From a checkpoint of a small masked image model.
Model: 1.52M parameters, 48-pixel images, encoder arch vit, encoder norm layernorm, encoder activation silu, encoder patch size [4, 4], encoder layers 6, encoder width 128, decoder layers 3.
Training: adamw at rate 0.0029, 15500 steps.
Data: trained on reaction-diffusion patterns (Gray-Scott), 47500 training examples, 125.3 epochs.
Rows from block 2 of the encoder of a small masked image model, named by matrix and row number. Rows with one number belong to one neuron. Each number is 500 + 40 x the weight over its row's rms, rounded and kept within 0 to 999. All counts start at 0. Numbers have three digits each.
After each neuron's rows are labels from the 100 images, of 14848, where the neuron reaches its highest value: "responds to" is what is common among them; "patch colour" is the nearest of a few named colours to the mean colour under the peak. Only what is clearly more common there than usual is listed. The data: reaction-diffusion patterns (Gray-Scott). In brackets: how many of the 100, against the usual share in percent.
# fc1: MLP up (encoder.blocks.2.mlp.fc1.weight, 384x128), inputs 0-127
# fc2: MLP down (encoder.blocks.2.mlp.fc2.weight, 128x384, transposed), outputs 0-127

fc1.338:513553439482483483486532475484482557565499529475490432503479540488576458528563529465550468460545468562486526458487482474514505433476544480405440504515534398495499506560441487511538492564481483458425451533519518503444496477554505509539482513468499423535474478461461502530509494461405515500554601554478465544538454509517569458497464493592516490461490532503542514527522457485483576546454
fc2.338:508497502530500420530531500528507490461513532466499487480465510510408518617512475451476481541544506421516482496464542486483412685526610514528610484488559497494495489607488510492509515454528491505507529475518444457477512488496445529454515470518502452486479566495532542537516458505498514469532499505529524495520448527467471553498512464544455466493461510483529523525513536517431454459503
responds to: stretched (72 vs 24.5); feed 0.062 kill 0.061 (44 vs 6.6); feed 0.054 kill 0.062 (31 vs 6.8)
patch colour: black (67 vs 41)

fc1.11:514501535508538442540530515447537496461436516538533515550479593513529468482492499484500505460544532494520536550546437532472442492365502472527496501542489390541521457541510440491567497535454445435517544561478582444483500467500511481474555502471493555479483448475510530513463511462466477515491495521513466561422515452524507471483492529515555490567479413493579413551500548514479470537497
fc2.11:500481487511521500473494461517540485560533501495498508488464432479521501590470510469521527505490505488432476507417566465494529625648503520475531444475517564497497477535493526583466494530479489481505476426464452590529564549498504518466414510479552441446467460586482505498509477525470529500530513532486512457501491566524527527580491472450455503456496484495447524453562443471474480509476
responds to: stretched (50 vs 24.5)
patch colour: black (74 vs 41)

fc1.231:514497462540582478510443534498511476516562484462452485450477481510504467490517497513471484476491520475482465371467532549525491504454489451494487501484539507491502551503421522496483494540476533640494471488423584518504526491494491555528556486479504516524496478515488466523527464498487560468523503523566515576513421509472555523551570569412537472484476379479525423466484561548475492497547
fc2.231:471498519442504558490517562488460484478519449514539537548550482508514505412498494490437493474554482457530565446543425502471428513501529510422483506445491496500573511603519492516456489450568521549582512503510437468519500474557503524498510527511467548555472419555544471542474521537516415550508475503511511481435525488456511567508470534557509455469504513462516468394506441446537457449475
responds to: dark (56 vs 14.2)
patch colour: black (93 vs 41)

fc1.80:496528531486496490480484528468461464453542561425410481519522511517509459523435567621517490495473514527494536403487478546488498580460492461475479527476538492524555500453472480515433515486488518522487529553459525481534504478476556509491473480539511572550504468541489613560521526485498521466480482477504546625506545481467459482519595507399545500501440530501480460509520485428453479474478
fc2.80:512503519533532571542472430493552496553517522506545458526517516445509478445458447550469504547524408493490526424478453514538502540537499496522483523412473503477515455617447487429459516563520541495591526494473488441434486496485535515444513501561449492469484518455530453447440494495618499437524502588496443483441504475566521533453458491509467477480463488510490480466529501471553506482504
responds to: dark (68 vs 14.2)
patch colour: black (93 vs 41)

fc1.332:502524505530467502499513525415544479613466467478538503508524442497536507522473480467473507565464574484467506405521505559504489587498435459536501536499486476490480476504511497485408509470581465455481424534535582470518537482421501499533566441505482514484463518528502487551504494491507472466521509490502481518469450530504564514544561449515529511431536377580476521404530499533484511464471
fc2.332:421466515457561624522457496534446534491488562474418537549518488464421510569478484517518544438529502520538453549560539470415538576542474495478504507500543519514490572583516460474512446488505526565477492425503479442508460449507465499474507519550499501508453480539497517504522580502433455498453433500508475452544500489511502522437482450512531510522530452417501478479531428518546488505504
responds to: dark (40 vs 14.2)
patch colour: black (84 vs 41)

fc1.381:518540545538544493510568494482524605537473471540532455547459456496548519482486570541498488496542483569414586482482451491533447463491538528468449518513517540538499562500539501425476547511443448464388545517491493497479468417401485640533504488476467556502568503531478486546478502467530511462486504490555488480465478481505472532510481453464486441498511523512542520518489442498480527464519
fc2.381:515534507501446467524528495589481542449467502512493515440482503429479547556491453452402521577503471491455510550493525520416527575479548480521532519515555496479517501578475490527540506587525489507465478498462577490462471518434411518413503456495487491463599497535498532491499512523508456558479455504446523572555455488571491523550477466468497492410519503483469535517469472443485542453480
responds to: embossed (94 vs 40.1); feed 0.078 kill 0.061 (42 vs 6.8); feed 0.058 kill 0.065 (29 vs 6.6)
patch colour: black (75 vs 41)

fc1.321:432515457488469508495486445504528398548533530485474541475517479480532523569466544537499497446477551489463505494524552519440510556455418469538483508480527478513517564511522491453496547506534499503513473530481522477523566503434577539442491504501472596494599504515460481541492470482445450448552532416564457567473482520472497566501488512552532492561425535404490531474509414515468483481540
fc2.321:583466513477455513511565547459503559564483553536441468517444407448477539493511501540486515470559496486555511511503513466448520575500510513444464486556511505511449564540446469469551480479493485550500595441499535496550587465518473487517500496477453529528419421526472525434524550516509467455387470524539481519450500511491515460496532480524509514477545530480455468433475465462583504451519
responds to: dark (41 vs 14.2)
patch colour: black (75 vs 41)

fc1.17:481522525491498523495546576472467495482533497436473453446546504608560470484494466563592482448545473525466478498487497590586490558457532542521435543534512547506483518508532562457418478488514480489478501483538503473539479508480460527413603455489447450464426502515509530415452489497502464513549460460490528504490440473443524530545476549530463483439456519461485521506492539428479501517473
fc2.17:408487524497523542489521426539465514511504540524419478490490519505519518378522504518388512450442570515524508475508424541551492517485551483482484524481528470492521537465476497480411477523520510527521532493512554473470462494522463508667511477542495478547465547564494519500536450498514487521436502504527387417489559501525502465539459556478498491497499498471506530472490543532524457532529
responds to: embossed (81 vs 40.1); feed 0.022 kill 0.051 (38 vs 6.5)
patch colour: black (74 vs 41)

fc1.135:513533534529437475518508535560458455522458495543509518468522488490516532627482536444474483478547556574441451478558482474493490518482452493449479496527518455495472461513462489481473542502461497581511580541463429544395600556515532449388500485489502459548546499555485545444544504479440471550528565453525506508570500518479549460501533465498502512566500487449478476514501468503490475495532
fc2.135:479536458461541499460548560497484506508540518505528511532463498491465449699490459486507497399487567461539489504481535478461530591493511517435487528570505535565510519500517493525480450451489496466466551457444528466497489485482478519618507493508549493534473442554501491563518524517425466482501465454543481480469466489524403542487546494504494562467501527477495520501496535504518567507518
responds to: embossed (79 vs 40.1); stretched (64 vs 24.5)
patch colour: black (66 vs 41)

fc1.200:526463481515457487539533508436451502492468599533485514437420503544495550526466495484493465427433493542515485462546520500573485544521494481471488494522523443535458490464434494493492508543443500520497540540498452560522578495490520549447507487507455490434520543483479324489475502487488477436552504505623507510557463495536457523520498531470517486467512483515483478564534444564489503437481
fc2.200:515493530495483536501575597500502531547543459488436489503483515527462480335509508540482480425519558442488455485479518485546501601489478483498448498601548540484547528480497471527483501493527501482476542479509555488541408486457473473519523480478550452622517446544512507541494470473527446489420490420504485474452490535513462440528525499494531530534543500508538490488489485444499541486516
responds to: stretched (54 vs 24.5); feed 0.018 kill 0.051 (41 vs 6.8)
patch colour: black (76 vs 41)

fc1.181:524508477525418497528468524505474465518468440487511556507609537524510498420521489414513492461512505387478465370482514513499528475467477504556505524533432476427502514574453521445472509482495477572507455485480478529502499527528513532478497425475495471520476467534477491510558493501494518452535536495536452529590422519457499540492571478463521542535578484521537472449467437559489540547527
fc2.181:444506530451555529472537525529424507460513484459448489544525410503443478524466496522464512473485541541555486513587475506487495618507465506443430513510513492593467596547501496494475493413479513419508517468487447514551405483490470516550525509510510531511530465536516512571506575517466398524500449475515501538479480500487483539474532449531535507459530497487562494447488459480569486439497
responds to: embossed (87 vs 40.1); stretched (82 vs 24.5); feed 0.039 kill 0.058 (27 vs 6.9)
patch colour: black (66 vs 41)

fc1.210:506539460487452362486492429516519525503526498529564436486510486515457474451480531551583478565512535540480527541502573580572504527511535528413518447498530477490517551507474442470598543546499513527428495515460583494546450587479465518492516499501513489425479455496486514497435557522459482572507476464521466487498464499454528532524469506534509519510563487489478439465499459495456486527559
fc2.210:535492551456515413494457427521477441414514527600495491491536545486442431613487479472479520493499576526488544463481539509474546472531540494524529490541526513499471427489529493449516519488516495468508481497530468477535509471453442506461482519469509439526545490528482554481479485558568612502475501496545547490507498496409454477497536529526496509541576465531468441443535451486546515394521
responds to: feed 0.062 kill 0.061 (42 vs 6.6); feed 0.022 kill 0.051 (41 vs 6.5)
patch colour: grey (90 vs 57.1)

fc1.314:463535504543527493487508468524468559537448463428492484474470448589530525497446514478495490461527559494478532585502416501475514556456510453522435501586517533541511541511478516400506431493442479579457538535529529497486497412512503530413544556456498510476526494448467469501500474522494440516517540476537555492537368457567498504513506543510507499435506552512502490473526471570491527542505
fc2.314:472458504450542522472481545516593441442519526499468510414523533580521489400468531488502491499507506496550461510529517497489438500516506456461460452473431445484504388506510535546506501475517457465533554502476477466475546606509500540555518480487483481514430466416489559493531521456623496562471525484559476540443545488462466531499494549566508509495535521513483531527518503496466423533534
responds to: stretched (59 vs 24.5); feed 0.026 kill 0.059 (31 vs 6.6)
patch colour: black (77 vs 41)

fc1.264:479593536492472483445527430468461466512568520512438435437507510560526527473489502563542488477561483503458564552497497493538496495514516460547436495553521510496451487526483486475473458567545490458497534503484505486475476435476427569425507568398486447495473527522444554457485492509439444541562556543511452430539456503493492510530454583529539557561521476498542437475553514496492490483496
fc2.264:457561491476519522493389416538507519488494562514504511537534509560474498508497514471395515486519493484488466513544522565495504586529612455437511456521470500402513416507463492457599487465474486472538544508471500471521536579432499532525499523459512476531489538509505584489513521509554529549496499492501532536488496509424448504495477527440526470474515549512498524514478460446486422447575
responds to: feed 0.062 kill 0.061 (29 vs 6.6); feed 0.018 kill 0.051 (29 vs 6.8)
patch colour: grey (88 vs 57.1)

fc1.376:514476515499459462492588538510491492548491432534481427448521488495509506507472511566548504553519510539476500555568468539541476482413514496474503530495531517527521483530486485483466637527509525562427478470467541558517551514493450486510468487484539486529506485426441483550466527397502437465490481598586476512503484480498435544533563478495435493501479492456501427458494515563443533514439
fc2.376:513494424478530507484505440493540557510509492485511484482487425441498465548511476577553506454472498488509512459523515485488501622491494529503492511510504413549490496528573571434598438493463501519533487499398499490534549524409467509476487512538513516529411572431522470480484535511515463566500501454492502502522508502531477450529471497498533454532511497527479589616504582455500477529518
responds to: embossed (95 vs 40.1); dark (45 vs 14.2); feed 0.062 kill 0.061 (30 vs 6.6)
patch colour: black (74 vs 41)

fc1.164:549501549472503457394490426530484488472554456443500518523549535469498494487495454472536372539488480548422533508529486478441459563523467519541504495532512456552535511533474521498506514466542464527524485363517518613512477501465559519514507519549529436450534459542498537498476511557469507515523472497556505541466536502478455523498476507521469481497462518521523465549575491470419592512535
fc2.164:518495604504497445442491604519533471560455523511485486454482448565487491463502573491550432464518472481472477479480541512496491496558428496455521512456491487476535460444462544525445525460578480427535530416442563540477531486449426515433439480545461469555498497504519506479508501529443536487548508483567554537584459517500510564455476477493464568452560512513543499488529473479498508539496
responds to: dark (46 vs 14.2)
patch colour: black (83 vs 41)

fc1.191:586489491560565495534519413460526547510556520434451507535505460456512514512544405526445492522491436494493489443562480515502504478510541518533491452536583551466600582524478492447450526462463482461455470530484453514594514560513559535485495479477575496475474504488488523520541444461502487611465531475474484496496524490460500466504488424497508463446509545550467508471526462551504572492493
fc2.191:457536429460492498488516477536470458443532522543489481589581479479482535535528414484499523498506505466536553633482529490534503541474547517499482494560507470505420536490526498489553496567464470565451475504576456501486506505566575479507487561496514557477506489467488478491465534504533471415428472517452448434392493475552527493522506528499535496503467445493548503427431510538525462508534
responds to: feed 0.026 kill 0.059 (27 vs 6.6)
patch colour: grey (89 vs 57.1)

fc1.71:522568484509513495475467529574480453530440516527487496481498496600577496509563567489499503521566480425455477499479488464491465498490464506510383544535496436494496474537578518535508480562433477499446463505544505509515485471451522425537568478502495427467461465505390447481474552498465500480515511501554497480493482507506596472481479501547461483503485534414491499534585496530505529541413
fc2.71:484444548531539539494512443509507547420579573494536547540521536507558570461494405474452527438437524544456488481513479547483485538471552507463464513498563529510414505448456527581482450487574481551535541472509484464510504556475501506478562485551447491499528544519460533503497493431500519485486465419591448528462544516449512502514492470446474453474478541544437485457546522507534449474525
responds to: dark (32 vs 14.2)
patch colour: black (77 vs 41)

fc1.132:527503490450537488504510512448540432515538451449473502590451511487516539523492533538488490530462517411502507431496537507528498494457440489534464500501490532461482477515420512474531518528452482612505497444485507506653496495487484546479531454469529541481478523511490484557544530481435500441519574486521471556464444520396467570581556495546531472533505465479514509545486494508501477513597
fc2.132:491486553490557566502507531514461487573483515519509476479464556476486536435462520515463477432578596470507527522397490545508526610503441462424495482487526526519489563507536493457516458494530514472468451456505527485464481469515456550575496569548486557528464411441522580506525536423498489451509421474528444536479519500523513548492508488534525476489494498482474454420484453525569497513484
responds to: dark (45 vs 14.2); feed 0.058 kill 0.065 (39 vs 6.6); feed 0.078 kill 0.061 (34 vs 6.8)
patch colour: black (68 vs 41)